From a checkpoint of a small multi-label image tagger.
Model: 5.76M parameters, 32-pixel images, arch vit, norm rmsnorm, activation quick_gelu, moe top_k, num experts 8, patch size [2, 2], layers 14, width 160.
Rows from block 9 of a small multi-label image tagger, named by matrix and row number. Rows with one number within an expert belong to one neuron, the router's apart. Each number is 128 + 24 x the weight over its row's rms, rounded and kept within 0 to 255. All counts start at 0. Numbers have three digits each. After the name is the row's rms in percent of the matrix's.
Before each expert's rows are labels from the 100 images, of 14976, where the router gives the expert most weight on average: "responds to" is what is common among them; "peak at" is the part of the image that holds the peak. Only what is clearly more common there than usual is listed. The data: dashed paths with two dots that lie on the same path or on different ones.
# router: router (model.blocks.9.mlp.router.weight, 8x160), inputs 0-159
# up: expert up (model.blocks.9.mlp.up, 8x160x160), inputs 0-159
# down: expert down (model.blocks.9.mlp.down, 8x160x160, transposed), outputs 0-159

# expert 1
responds to: many distractors; medium paths
peak at: centre
router.1 129:175138131087075130133129085086143105116132122143163116152141133084137099153148167174139137148138131113126121159127112149116093099128179136150140080088146108128103108121137047159105136078137128103145106121124141156134146134116136109143155142113131151129134091146118110180115146112121133123138148123132133084150089124109102141120069092134094139140116136155135135127078108115109103129113099112150121146153102140175093106107143106158145134109164112118112167125142155158119160164123136
up.0 067:185134139135107138131131110157123124177104099137128122191144131127140108140139115111129110138099107116127084095119118124108152173122143104173150096167127087145100148177114125165149145146127175132131096092078122121120124135101098104108118149143153122129161107091129144163119159170166159120088127109113125131089109114118090116126093140179126093146150140108106129123093101102100136120144137180127132121082133137141192089116123131095122103106170125118109143139124125111131137138136092
down.0 084:077107130104116131143102146151145138127146116132171089137138150140137135145135124139105115141138134184120132132135117137097157099085130197132124124169139130174144127143164165103140156166150143128133138122154102164171120081091152105138110102114135150125116086127113131084153143119148143141143127135092130162109112154111144096110104162113129102073141151151107124096167131075177124160136134097123092106137139145162084094121172099148151172117097120130147100148127113129103114139113135

# expert 7
responds to: many distractors; long paths
peak at: bottom left
router.7 096:162126100123142138170114134118166108166129174138128094114089137099122123093139109145112139128118138128162145137109097150127125121131121112098090149144134174070141142133121139128155052128171173102108107143138117098112091094104150146123128158153122187096124156110129121073131165152163136141130105123126150174162130138147107138161122113166124153149149161162162135140100125106135110142111128106121145111176101107157146131123143160083140158130147103118140103147105107099113103158126157
up.0 079:140125109170138106124149138126171107151129154121142138134162139152142104122143126111152149113110141110122126175166082122095143151130135163141134173148105148097144087117146141090092193110106140120112139083093132120134109115135154108159145186115164151141165137156168146116082096082098121144097150113150145088139110154154137138120133120123125161112131122124134126126146120103167108105141146120110138143128132134126151114156105121137147143102092121159131095142122179065128190125096087
down.0 081:142186114116124108120126110120174159131092090129159107120132139116098155135097112143105170161088168108120147087105132142149113132114139182147151116121130116138155152127129145135101138139110170151099125155126136136091110121119139140116115097129118122093089142137134174126114129119077105154119137163134143175126120158138140019148113121164114120114134173103117117102115092112133115091119139101095125105168081142110138127153119127137164146082140137105103102113125117131100135120158121

# expert 2
responds to: many distractors; short paths
peak at: bottom centre; bottom left
router.2 099:120082144154117084124144126145114122129116113117103095115115105161125142122112095135158160141116127168134153154141144140114143125127150115122148140139144136155124129144123134128109108109137104096165078087109123137154102099128101119069156122146156086184191127125152174118138151110122125180134119156121111115152144185126094122154169138109087136107063118163149162109123114124116117168146097130118171137147155147100103108093102145108128170149141124112149103132153154100155111133107164
up.0 119:167119112157111118126136150132140137148144120123086122103178120137158133141141114151138119120099085112109101126091169129095113187116095119105136126114112112154125105131177163117122148085092114129164131131095184133111147125154140120112110129104156150138172151157111091150119128120080105139124164078143147100148135128101113107124105129097091142130150132101102141154188138143136119101130181131133180156088094131134151093088136137125101129120131186093124155113118121090119129124128143
down.0 098:153162141112145127181132136118111080160135131068099130184105123126147096101156120104134130116095099135116107189140124108106153129164112115104129174144143175112090134124133167124127117096157109147148155107091123080133119148145152101141105099133122114145165119127111109145103129109165129124137180100124128147132099160129120118108190141129128162146149124136180122163129136128110140180112124137119118149089149164165126131125123153159101122157172152182127126127125111137116137138164128

# expert 6
responds to: long paths; many distractors
peak at: bottom right
router.6 092:163143097165128180127110169126126100143128159104123137146154150105133112094077157116132109092166106139106104094149101100121103148088122162100097117122082149129113102104121116084121106100144134085152149098150141131150108088152152125120115122126122133145115112114137167087111134119137136157115113143138119086138140124133094133125161123136155138097156108114140139154130103121173090134113092129183097113108155158166138140160146132080134150155110092161157086131121083156111093158123135
up.0 056:111182057113087139127110096100123124162154132135157125153134121128147109124103143184217140106154113158100156163164148094128132105141128124171137126147135178168139127105130100134202149121131125137176168120108137162132093134145149121142126117152112146153173128122116103135149159123127111150113148119119111125153144155126113102125096113104108150147158148123141121157128167127145115120111110125130166112098106130153179088112124131113130125123122107124110110111105157126123114152142086
down.0 047:147121137145184145110163116142132094122118117152108164131127146148121093147145133133160118154102129124101127133122137152097158178102145143100113183149150169113119108143141104109113133123125126135166099136126147140166138166141152116209151190104171138172143111139121105173131113079161094134129148148127152102139140107174103135157154135130091141113151175119114151094118084130106088100121153107115113106128110150145134117107146136140125174115115158116138117115112136097104149154160135